{"model": "segmentation model", "dataset": "larger renderings of crowded toy scenes", "train_examples": 90422, "image_size": 64, "crop_scale_min": 0.8, "horizontal_flip": false, "color_jitter": 0.1, "num_classes": 31, "output_stride": 8, "arch": "convnext_v2", "isotropic": false, "norm": "rmsnorm", "activation": "gelu_tanh", "mlp_ratio": 6, "inner_norm": false, "patch_size": [4, 4], "conv_stem": false, "depths": [4, 4], "widths": [96, 192], "kernel_size": 5, "init": "torch_default", "residual_init": "none", "optimizer": "adamw", "lr": 0.002, "beta1": 0.9, "beta2": 0.98, "eps": 1e-10, "cautious_weight_decay": true, "ema_decay": 0.999, "steps": 16500, "batch_size": 256, "epochs": 46.7, "lr_schedule": "cosine", "final_lr_fraction": 0.01, "warmup_steps": 3300, "weight_decay": 0.1}
Rows from block 2 of a small segmentation model, named by matrix and row number. Rows with one number belong to one neuron. Each number is 200 + 40 x the weight over its row's rms, rounded and kept within 0 to 999. All counts start at 0.
After each neuron's rows are labels from the 100 images, of 14848, where the neuron reaches its highest value: "top examples" is what is common among them; "lies over" is the class under the peak. Only what is clearly more common there than usual is listed. The data: larger renderings of crowded toy scenes. In brackets: how many of the 100, against the usual share in percent.
# fc1: MLP up (model.blocks.2.mlp.fc1.weight, 576x96), inputs 0-95
# fc2: MLP down (model.blocks.2.mlp.fc2.weight, 96x576, transposed), outputs 0-95

fc1.175,205,254,183,186,210,210,195,226,228,214,167,197,187,226,169,156,191,228,241,226,217,155,296,174,153,304,172,215,242,189,210,245,218,202,212,206,171,221,208,255,256,184,205,179,217,190,199,236,138,183,262,120,196,172,237,147,244,207,206,220,189,231,215,141,184,243,203,289,191,163,163,274,216,132,271,248,232,208,177,180,188,209,228,234,195,223,240,121,189,134,163,282,279,111,202,144
fc2.175,183,136,214,191,155,262,173,181,195,138,294,217,151,156,197,185,270,166,143,265,160,210,149,209,186,229,185,190,139,167,208,150,183,251,251,226,243,239,142,254,210,199,302,163,193,162,195,191,220,207,249,195,142,197,224,224,197,220,238,93,245,224,242,191,195,215,163,181,172,265,166,189,233,222,224,184,222,166,213,192,209,238,198,342,189,242,227,225,243,217,230,184,178,224,186,237
top examples: hammer (43 vs 12.1)
lies over: hammer (36 vs 0.2)

fc1.93,175,160,199,192,160,231,207,231,235,128,174,312,251,190,206,152,163,169,197,201,145,180,176,239,277,215,168,216,182,170,176,232,222,218,217,192,153,179,199,239,215,203,177,252,200,225,253,188,179,160,202,207,221,155,190,236,271,233,248,246,225,199,214,149,170,282,225,266,145,187,273,238,262,193,221,191,271,255,263,160,226,235,150,211,273,140,221,175,258,196,258,214,131,126,180,188
fc2.93,169,148,157,247,189,212,161,158,232,158,212,256,150,139,172,255,162,215,199,219,193,148,233,272,183,126,226,227,161,230,222,166,234,213,199,126,193,224,132,150,289,148,218,241,218,144,182,196,159,234,214,152,163,194,206,195,179,142,217,141,216,157,193,216,141,190,137,274,184,223,233,200,214,280,175,122,200,186,117,196,228,162,214,166,204,169,245,98,219,187,197,155,178,182,192,170
top examples: hammer (37 vs 12.1)
lies over: hammer (31 vs 0.2)

fc1.359,235,164,164,198,198,210,193,182,174,234,143,161,161,184,206,190,251,213,246,173,157,234,272,258,246,156,198,267,253,200,220,191,190,187,244,163,221,168,142,274,235,98,196,221,181,265,195,193,204,112,326,205,229,206,176,167,179,210,218,198,283,252,179,228,182,197,205,232,157,210,200,257,204,169,176,259,224,167,188,177,264,228,147,203,204,296,162,214,203,167,188,262,247,208,241,163
fc2.359,213,198,191,179,167,151,187,259,146,180,232,244,97,208,157,195,203,227,145,206,209,88,155,204,160,167,176,266,174,173,269,152,260,238,207,203,277,177,176,210,256,167,234,205,165,185,199,230,213,221,205,215,180,168,182,190,215,210,304,208,152,192,218,169,284,221,169,133,204,197,176,143,267,143,233,204,252,179,230,192,226,165,186,271,132,242,250,150,204,203,247,155,227,170,221,187
top examples: hammer (64 vs 12.1); bottle (37 vs 12.4)
lies over: hammer (54 vs 0.2)

fc1.559,248,268,177,262,130,177,178,139,185,181,178,152,183,207,178,168,137,152,204,200,203,60,195,183,169,200,211,206,217,230,161,165,212,176,221,149,278,236,255,230,167,184,168,157,141,180,188,182,216,203,249,196,201,184,230,192,260,187,242,225,165,220,223,237,165,214,266,193,202,237,212,237,199,206,305,169,207,183,192,162,247,204,260,222,238,130,238,332,201,208,156,204,189,209,235,237
fc2.559,192,240,160,163,227,151,191,166,159,210,266,190,201,221,152,144,233,222,140,169,149,194,209,197,198,198,101,220,193,143,272,163,195,207,214,205,166,75,156,184,215,257,197,222,249,194,179,230,196,166,186,239,165,196,222,185,224,272,199,201,242,214,133,198,237,214,165,118,144,191,172,140,226,189,226,214,249,177,199,191,200,180,191,202,192,110,206,77,186,162,243,236,224,258,134,231
top examples: hammer (49 vs 12.1)
lies over: hammer (32 vs 0.2)

fc1.159,197,192,88,260,225,309,188,203,166,184,205,208,188,213,188,222,213,230,254,164,158,239,155,200,238,248,140,232,190,232,296,218,177,208,206,164,171,266,240,181,197,175,288,225,256,220,183,184,208,294,224,232,232,156,209,222,219,216,159,214,277,146,202,190,183,235,155,124,164,192,185,204,162,290,168,188,259,162,194,167,181,200,176,213,151,237,195,243,216,132,190,255,184,205,240,173
fc2.159,213,227,174,275,204,165,169,184,234,191,224,264,201,161,284,167,228,247,142,186,218,226,256,205,124,188,182,211,156,138,219,189,197,155,249,279,208,175,270,144,208,216,150,224,217,214,208,210,208,206,143,145,189,267,182,138,222,176,198,276,131,203,211,182,190,196,193,113,173,219,224,219,212,235,214,234,269,183,151,220,157,171,202,206,268,200,224,103,201,228,111,126,200,208,240,175
top examples: bottle (44 vs 12.4)
lies over: bottle (33 vs 0.4)

fc1.266,265,192,222,177,178,211,182,273,244,100,229,187,212,187,180,183,215,193,199,206,192,190,197,222,214,232,173,224,179,214,189,314,174,182,226,216,203,237,209,268,211,220,244,207,186,189,207,232,160,219,226,279,220,217,232,277,165,236,168,122,191,144,172,156,140,194,196,136,245,236,238,234,198,251,174,235,213,155,165,200,176,142,193,205,214,180,178,213,233,234,179,196,175,339,72,168
fc2.266,178,250,250,211,173,218,260,282,249,211,159,200,161,180,184,234,273,162,201,225,147,222,246,222,235,233,207,107,171,146,217,199,237,246,216,166,163,239,188,269,232,228,257,165,214,190,142,172,177,245,189,165,150,168,208,220,160,167,260,203,347,176,195,225,182,252,182,221,126,232,184,168,208,184,125,219,186,188,231,121,191,198,221,182,202,159,123,201,209,183,196,245,213,182,206,261
top examples: mushroom (51 vs 12.1); largest object: mushroom (27 vs 5.2)
lies over: mushroom (44 vs 0.6)

fc1.535,226,237,214,212,128,208,221,211,190,213,245,190,213,183,209,195,190,168,172,221,183,185,256,200,266,173,221,208,180,226,249,176,187,176,202,238,420,157,221,158,249,140,150,191,232,198,170,185,167,157,229,182,194,155,217,141,219,149,220,188,230,202,190,179,176,258,247,193,195,229,180,232,205,193,189,229,121,156,189,169,330,219,240,166,226,201,246,242,242,180,211,181,214,198,189,196
fc2.535,186,169,125,231,187,163,214,219,199,236,233,259,168,247,191,186,181,248,172,237,192,173,213,187,175,223,183,201,191,202,190,185,189,265,185,135,252,189,143,252,207,178,131,263,174,173,168,142,184,231,239,210,211,211,182,104,240,231,223,163,207,154,141,182,164,171,185,140,202,180,180,76,223,142,165,239,229,182,224,241,327,206,245,210,147,175,244,233,207,186,228,203,239,125,171,270
top examples: bottle (49 vs 12.4)
lies over: bottle (35 vs 0.4)

fc1.219,161,183,210,260,215,215,156,245,85,209,304,199,171,97,170,187,160,227,245,178,162,252,161,227,241,249,148,171,195,224,178,191,176,201,144,227,153,183,271,238,231,197,259,198,192,157,233,243,209,225,202,186,224,154,209,178,272,168,178,235,269,182,200,171,211,215,147,230,218,211,175,255,189,176,176,227,179,206,194,233,222,204,145,229,161,245,243,220,194,73,141,217,239,195,252,198
fc2.219,216,232,213,204,194,252,277,223,184,239,141,180,327,165,219,237,222,202,158,252,133,232,225,172,244,154,256,161,207,150,182,233,182,243,221,192,149,198,252,207,234,248,192,176,285,253,240,214,162,121,192,175,183,204,219,204,204,192,188,129,229,234,185,187,191,177,172,156,132,265,178,149,201,228,126,220,209,220,217,179,111,170,218,219,203,121,161,175,246,267,142,199,211,193,157,211
top examples: barrel (51 vs 12.7); largest object: barrel (35 vs 6.6)
lies over: barrel (39 vs 0.7)

fc1.67,201,213,111,219,197,209,148,198,212,196,223,257,224,184,216,165,251,220,223,226,186,176,206,195,189,141,194,217,175,178,210,180,187,231,227,123,208,252,210,263,152,216,203,132,251,175,202,213,242,259,199,256,73,144,178,182,220,222,196,173,108,262,128,182,157,194,254,252,215,211,246,196,291,216,189,221,214,169,198,211,173,174,176,204,197,289,185,243,321,167,221,234,154,209,200,174
fc2.67,172,213,182,260,239,224,193,204,215,233,209,206,214,202,124,143,166,260,160,198,251,220,182,205,236,247,154,195,158,275,221,212,200,227,235,177,223,204,207,142,160,271,182,276,157,216,193,252,215,231,218,151,264,233,207,109,196,174,254,258,247,148,167,173,195,186,180,153,230,174,185,222,231,169,186,261,146,194,137,173,114,192,191,101,161,202,148,127,179,166,181,173,239,120,185,227
top examples: car (31 vs 12.6)
lies over: car (26 vs 0.5)

fc1.221,247,237,214,162,210,215,174,147,199,238,198,153,217,193,167,182,227,197,181,262,215,207,219,204,211,164,145,232,212,249,188,203,246,146,189,183,247,239,190,244,210,263,241,283,193,180,165,136,171,295,278,167,153,242,196,243,200,196,228,135,174,203,207,213,158,264,231,189,227,246,223,250,138,293,165,229,198,169,191,161,202,148,189,242,224,268,197,229,224,194,70,233,272,218,177,242
fc2.221,245,166,230,224,251,191,182,208,253,250,56,146,222,174,184,272,202,229,176,269,272,247,212,250,178,171,210,139,219,199,167,187,251,208,193,253,191,208,244,203,197,225,158,226,93,200,213,215,221,256,199,157,192,248,179,217,185,145,193,280,192,191,169,198,219,219,169,239,205,137,197,183,125,180,118,178,122,155,170,201,185,238,208,180,148,227,215,226,167,196,155,170,203,169,201,133
top examples: flower (58 vs 13.1); ladder (47 vs 12.5)
lies over: flower (54 vs 0.3)

fc1.48,245,148,243,203,213,227,153,189,201,161,314,169,135,104,201,187,229,237,180,237,238,263,150,196,209,224,131,201,183,190,231,157,191,177,257,247,158,209,221,214,233,228,239,258,158,162,224,227,191,196,235,255,261,97,214,220,206,186,149,175,149,235,171,199,251,156,162,310,218,221,228,210,208,224,207,210,253,143,160,214,186,219,240,246,193,160,214,196,177,155,174,195,271,259,181,200
fc2.48,191,231,184,178,218,289,259,273,206,183,260,189,221,105,80,167,197,175,200,187,200,187,309,251,232,213,164,202,188,219,225,178,137,198,154,200,163,211,170,256,224,292,225,194,227,164,175,201,215,188,187,244,270,210,223,197,160,159,189,190,239,256,166,141,199,184,208,169,234,230,196,207,213,164,204,216,174,186,127,191,106,208,215,248,183,170,169,182,200,224,205,186,172,122,143,270
top examples: mushroom (52 vs 12.1); largest object: mushroom (40 vs 5.2)
lies over: mushroom (46 vs 0.6)

fc1.410,155,172,197,179,178,229,279,213,206,153,202,145,214,231,175,211,205,263,264,193,212,243,186,228,282,219,142,162,223,210,242,244,176,151,190,212,232,171,229,225,248,171,158,191,272,179,244,186,161,182,189,170,160,244,202,194,245,167,174,249,143,203,210,185,214,258,282,296,213,163,253,289,128,188,267,240,224,172,187,156,249,223,170,220,202,206,124,154,215,220,218,210,289,234,166,245
fc2.410,157,258,193,191,249,149,281,162,191,201,229,204,199,128,184,207,228,227,181,121,148,171,227,280,151,175,73,150,148,197,261,171,175,173,184,281,188,234,192,153,212,168,214,198,217,191,162,133,179,225,205,138,243,246,234,142,184,231,290,200,207,194,217,316,212,201,252,212,214,193,221,192,168,235,166,152,222,214,195,193,226,140,218,144,228,154,218,201,161,199,192,198,213,155,187,192
top examples: hammer (51 vs 12.1)
lies over: hammer (41 vs 0.2)

fc1.231,204,188,175,208,218,188,201,209,155,180,209,178,127,130,212,196,223,158,218,216,175,262,197,227,201,251,81,189,208,204,199,196,176,205,217,252,172,97,196,233,197,211,185,189,180,207,253,215,189,147,198,214,217,120,205,270,194,212,195,172,355,189,167,222,180,191,167,234,189,231,226,220,193,212,180,265,232,207,205,181,234,203,180,209,203,328,212,197,186,106,183,253,284,241,236,225
fc2.231,214,209,220,163,163,215,227,212,198,283,229,161,150,185,142,173,201,252,204,155,228,118,224,178,151,173,236,179,143,144,191,203,175,235,148,258,180,174,268,216,186,257,253,119,216,243,139,164,182,195,223,151,162,200,206,166,181,190,260,214,227,265,205,138,186,229,188,185,232,171,176,190,175,174,139,242,246,205,209,166,212,212,187,295,184,204,228,147,169,177,283,142,286,120,243,226
top examples: snowman (39 vs 12.8)
lies over: snowman (32 vs 0.5)

fc1.464,187,180,225,221,227,236,178,199,136,193,248,242,206,246,117,119,222,146,287,182,215,150,201,203,212,151,187,231,181,174,138,241,180,184,236,213,282,180,192,270,228,243,281,205,219,169,235,200,185,207,234,181,127,230,246,259,254,179,236,179,170,170,194,177,223,180,304,222,178,173,246,254,229,185,194,161,291,198,246,145,271,242,187,179,207,181,204,255,164,190,177,178,206,175,270,230
fc2.464,252,218,163,180,231,166,165,252,263,198,163,215,163,191,173,169,131,250,190,165,242,232,245,182,183,169,234,199,203,166,139,113,289,172,236,252,188,207,203,132,223,291,243,191,187,191,169,124,192,217,215,98,140,214,162,206,215,157,210,153,273,240,161,260,146,219,156,178,186,190,178,178,181,243,154,154,226,232,182,173,192,198,197,205,236,186,222,115,201,215,157,197,234,175,272,145
top examples: barrel (93 vs 12.7); largest object: barrel (79 vs 6.6)
lies over: barrel (93 vs 0.7)

fc1.186,196,223,179,192,271,223,152,212,193,141,220,190,234,116,110,223,193,189,214,186,225,179,236,269,134,239,213,284,230,222,258,173,244,164,210,202,262,202,172,226,211,152,297,216,185,168,196,192,173,216,249,186,125,222,192,192,260,179,132,241,214,163,206,142,126,275,156,255,196,227,213,185,196,276,215,260,202,171,157,204,260,166,203,209,140,187,243,204,195,204,177,256,241,149,158,175
fc2.186,190,221,201,212,245,135,227,244,175,242,128,267,172,214,191,237,247,220,188,191,124,196,244,210,198,302,125,205,258,271,223,181,186,172,195,223,205,224,226,223,252,240,151,183,235,195,138,205,130,254,186,213,197,275,143,203,210,202,194,187,146,154,181,200,212,183,205,165,230,262,208,175,217,205,210,124,228,189,311,183,237,195,192,154,235,171,265,293,174,210,182,146,234,187,231,141
top examples: ice cream (82 vs 12.3)
lies over: ice cream (79 vs 0.3)

fc1.288,191,223,212,236,195,195,168,186,126,241,169,207,238,151,203,185,203,225,119,203,231,256,218,191,203,224,173,281,165,289,158,212,242,223,161,172,193,239,206,223,195,225,275,186,187,130,123,216,184,222,180,141,192,183,214,201,329,173,216,180,158,177,213,163,130,273,238,183,270,183,204,260,211,182,142,207,227,209,190,193,202,236,208,190,134,147,222,165,189,168,104,262,213,180,269,220
fc2.288,174,145,112,157,201,164,170,203,235,206,178,188,187,204,189,225,248,224,175,155,224,140,243,196,178,199,241,226,200,231,139,182,179,219,170,245,215,271,147,221,230,311,200,193,131,231,196,154,201,236,237,186,157,220,182,222,169,230,259,181,197,186,181,208,193,180,230,190,223,156,159,254,219,188,134,195,173,246,161,219,157,201,217,1,233,186,144,184,172,216,149,215,202,175,237,193
top examples: ladder (63 vs 12.5)
lies over: ladder (37 vs 0.2)

fc1.574,163,166,257,258,208,205,145,210,193,107,190,224,135,201,168,249,183,200,208,219,216,179,222,241,248,280,201,194,177,204,241,192,165,197,188,180,186,293,185,225,241,215,227,168,183,170,179,149,257,238,207,151,179,243,261,158,209,192,149,222,231,171,256,175,175,174,140,217,272,268,176,142,228,232,236,268,170,180,171,169,322,215,174,190,210,241,187,208,227,119,160,219,243,193,114,175
fc2.574,241,222,173,283,242,175,150,222,198,144,161,238,255,185,276,205,148,187,193,163,173,263,178,219,146,248,199,227,242,180,265,146,164,243,245,228,146,156,215,172,290,262,187,176,284,253,168,246,155,207,174,146,216,206,169,220,210,222,185,210,161,197,186,206,191,203,211,148,192,265,200,169,227,204,181,183,201,155,283,220,242,140,214,146,232,181,254,132,192,228,210,170,147,270,163,141
top examples: ice cream (57 vs 12.3)
lies over: ice cream (54 vs 0.3)

fc1.418,254,159,198,229,195,227,160,212,228,225,227,156,154,163,88,235,151,234,228,176,171,228,241,223,250,226,183,210,270,181,293,145,129,192,195,197,200,207,154,226,193,192,177,160,183,174,163,198,197,236,180,212,183,157,198,192,230,258,165,168,190,146,207,135,152,243,184,240,279,246,169,118,206,201,231,180,271,238,231,217,261,274,151,196,138,233,169,193,230,133,163,218,220,160,121,228
fc2.418,163,193,218,175,232,191,126,201,192,109,148,237,161,288,175,182,195,212,151,61,251,188,202,196,163,219,248,248,183,282,234,142,204,179,243,224,185,211,248,169,235,147,226,130,199,284,240,256,174,148,235,261,209,186,220,249,231,230,188,233,138,172,245,167,168,171,206,176,158,249,213,205,224,174,195,194,185,200,203,236,218,226,192,199,189,185,217,288,229,220,192,196,163,274,189,245
top examples: ice cream (35 vs 12.3)
lies over: ice cream (25 vs 0.3)

fc1.114,278,209,216,280,229,240,122,149,191,177,228,228,174,168,150,222,145,162,192,203,203,219,205,201,193,249,175,237,185,167,242,216,162,194,219,287,220,265,155,249,202,150,215,191,181,233,224,175,166,235,232,163,214,183,117,259,284,194,220,222,273,222,167,202,128,232,307,215,196,167,179,231,123,247,185,274,205,201,187,167,160,183,233,218,170,114,188,220,174,143,229,229,228,181,231,196
fc2.114,146,248,255,189,199,244,174,229,169,113,184,234,189,186,98,194,214,150,224,208,152,267,193,203,216,207,168,200,157,295,231,199,192,246,189,183,205,180,150,203,230,273,167,261,247,186,225,208,189,240,168,209,224,207,307,172,183,237,213,314,135,230,145,140,188,208,243,186,214,231,206,211,243,237,259,186,209,236,133,184,161,223,153,191,203,132,212,191,213,224,130,187,213,183,194,261
top examples: trophy (38 vs 12.7)
lies over: trophy (29 vs 0.5)

fc1.326,297,205,182,150,211,249,210,198,179,203,249,114,219,154,202,246,169,109,218,203,209,215,323,245,230,226,171,295,268,214,199,189,207,158,275,184,254,200,159,274,199,169,215,204,189,248,172,216,224,152,178,183,234,174,175,187,221,155,210,161,213,202,183,146,144,195,268,287,216,222,211,191,160,164,195,206,170,168,172,130,260,165,218,187,190,215,262,195,211,160,191,230,221,159,145,189
fc2.326,133,270,233,162,176,198,163,239,139,167,228,195,165,211,171,174,202,183,177,164,159,235,162,119,227,184,94,154,211,224,227,173,236,231,241,198,267,255,174,217,209,152,276,242,233,185,227,215,185,224,160,255,205,215,169,200,201,224,236,290,274,203,162,253,237,211,208,115,149,244,168,142,222,187,247,230,263,260,187,230,178,169,237,217,141,261,241,211,218,184,203,230,161,246,166,219
top examples: hammer (44 vs 12.1); car (30 vs 12.6)
lies over: hammer (35 vs 0.2)

fc1.25,170,181,205,196,258,177,236,185,165,130,212,286,205,250,181,125,208,175,264,196,231,244,189,150,173,198,181,214,192,161,198,235,200,200,181,223,169,169,236,272,220,200,222,209,229,185,264,187,248,183,221,149,155,159,207,265,233,175,234,199,180,181,214,261,194,196,154,319,124,192,207,369,217,232,266,223,179,252,257,197,284,189,211,226,174,193,206,195,202,168,216,192,219,208,200,209
fc2.25,200,272,212,182,192,186,160,211,201,196,198,250,198,148,197,236,193,194,179,161,202,195,266,211,212,131,134,192,97,189,192,134,215,175,227,197,206,157,210,250,270,199,176,199,201,193,128,150,142,180,171,107,161,168,217,217,167,159,213,145,251,203,164,226,180,167,141,176,188,209,196,187,175,220,214,219,264,251,200,154,147,224,220,6,184,172,214,151,194,209,210,207,221,194,197,183
top examples: barrel (40 vs 12.7); largest object: barrel (31 vs 6.6)
lies over: barrel (33 vs 0.7)

fc1.553,375,163,229,192,190,204,198,220,196,191,225,170,197,186,164,143,180,262,221,234,178,199,208,216,152,244,201,208,147,190,335,196,185,187,216,248,167,157,155,217,98,219,218,190,214,126,175,200,206,200,209,276,248,192,206,152,215,147,258,121,216,217,194,149,171,218,179,169,188,211,225,249,198,231,204,237,240,200,224,197,183,250,137,195,205,214,217,224,187,215,112,226,195,154,229,198
fc2.553,238,195,221,259,196,289,163,182,178,240,198,209,237,230,204,215,194,190,264,253,211,239,154,189,159,218,172,199,183,207,259,169,189,258,229,218,178,215,202,209,151,178,217,197,83,155,178,190,199,164,198,182,253,231,151,196,177,222,167,252,127,333,234,224,246,235,220,188,199,165,222,205,197,235,158,192,198,204,189,216,183,215,139,130,222,287,214,309,269,269,161,176,159,222,189,222
top examples: ladder (66 vs 12.5)
lies over: ladder (30 vs 0.2)

fc1.72,240,205,204,251,188,246,218,262,178,218,203,184,293,160,137,288,196,224,237,211,216,281,267,240,237,189,177,222,206,232,209,171,202,161,193,221,213,223,188,262,202,190,131,218,201,163,159,183,222,148,317,178,209,165,209,210,246,176,110,217,170,210,194,198,128,221,319,265,242,185,219,218,205,194,278,258,167,191,257,134,211,219,201,236,213,191,184,195,224,240,191,250,219,170,235,216
fc2.72,162,268,216,169,186,262,236,259,216,168,189,168,208,162,226,237,265,147,223,202,156,188,267,237,211,173,182,139,178,228,205,259,97,184,221,219,155,289,237,157,219,204,206,160,229,228,241,145,239,229,179,183,202,241,154,166,158,185,127,269,255,255,159,176,231,221,216,181,143,241,205,188,152,199,143,192,159,177,203,201,203,175,241,128,261,198,186,272,189,272,160,168,212,245,148,219
top examples: black object (64 vs 28.7); hammer (39 vs 12.1)
lies over: hammer (34 vs 0.2)

fc1.52,178,191,227,150,339,235,267,230,206,142,193,201,157,200,139,209,185,209,247,202,160,193,200,182,263,197,189,184,209,159,205,156,203,213,350,219,194,191,170,192,226,156,197,198,183,190,171,156,150,163,172,227,222,122,190,173,217,133,288,155,215,191,187,190,192,202,228,150,192,184,170,262,200,200,223,189,175,182,188,101,222,176,306,190,159,215,266,197,197,226,215,199,229,167,145,191
fc2.52,143,239,152,246,232,175,219,204,228,235,239,192,237,219,139,194,179,197,106,213,191,236,278,213,208,178,182,181,255,285,238,185,182,197,159,163,141,245,206,197,247,177,244,157,264,177,227,224,141,87,279,207,190,215,216,203,112,213,194,187,229,196,184,197,195,165,152,224,151,176,181,146,160,236,141,198,254,220,187,177,184,188,266,78,175,200,219,197,211,245,150,232,159,208,212,211
top examples: lamp (35 vs 12.6)
lies over: lamp (28 vs 0.5)

fc1.485,189,239,207,214,206,259,188,252,170,147,202,137,185,218,191,139,248,150,221,213,236,217,238,195,218,147,245,243,168,186,217,174,175,210,194,176,208,277,183,227,202,206,180,193,152,160,175,179,227,154,300,121,201,204,198,176,194,227,192,139,64,155,200,133,188,194,247,181,238,233,203,217,127,174,199,145,257,182,190,132,227,203,192,249,266,259,238,283,199,157,159,224,202,213,266,160
fc2.485,226,132,200,200,269,180,189,207,219,231,202,186,120,180,175,279,202,300,161,278,205,222,224,248,181,196,185,211,239,243,152,204,194,164,156,197,220,205,239,226,182,212,213,275,182,166,206,197,276,133,240,190,141,265,183,221,176,167,249,221,285,135,169,188,247,188,142,165,208,128,262,213,142,193,164,254,192,220,131,171,236,231,205,207,161,243,215,182,183,193,148,174,245,145,243,149
top examples: snowman (58 vs 12.8)
lies over: snowman (51 vs 0.5)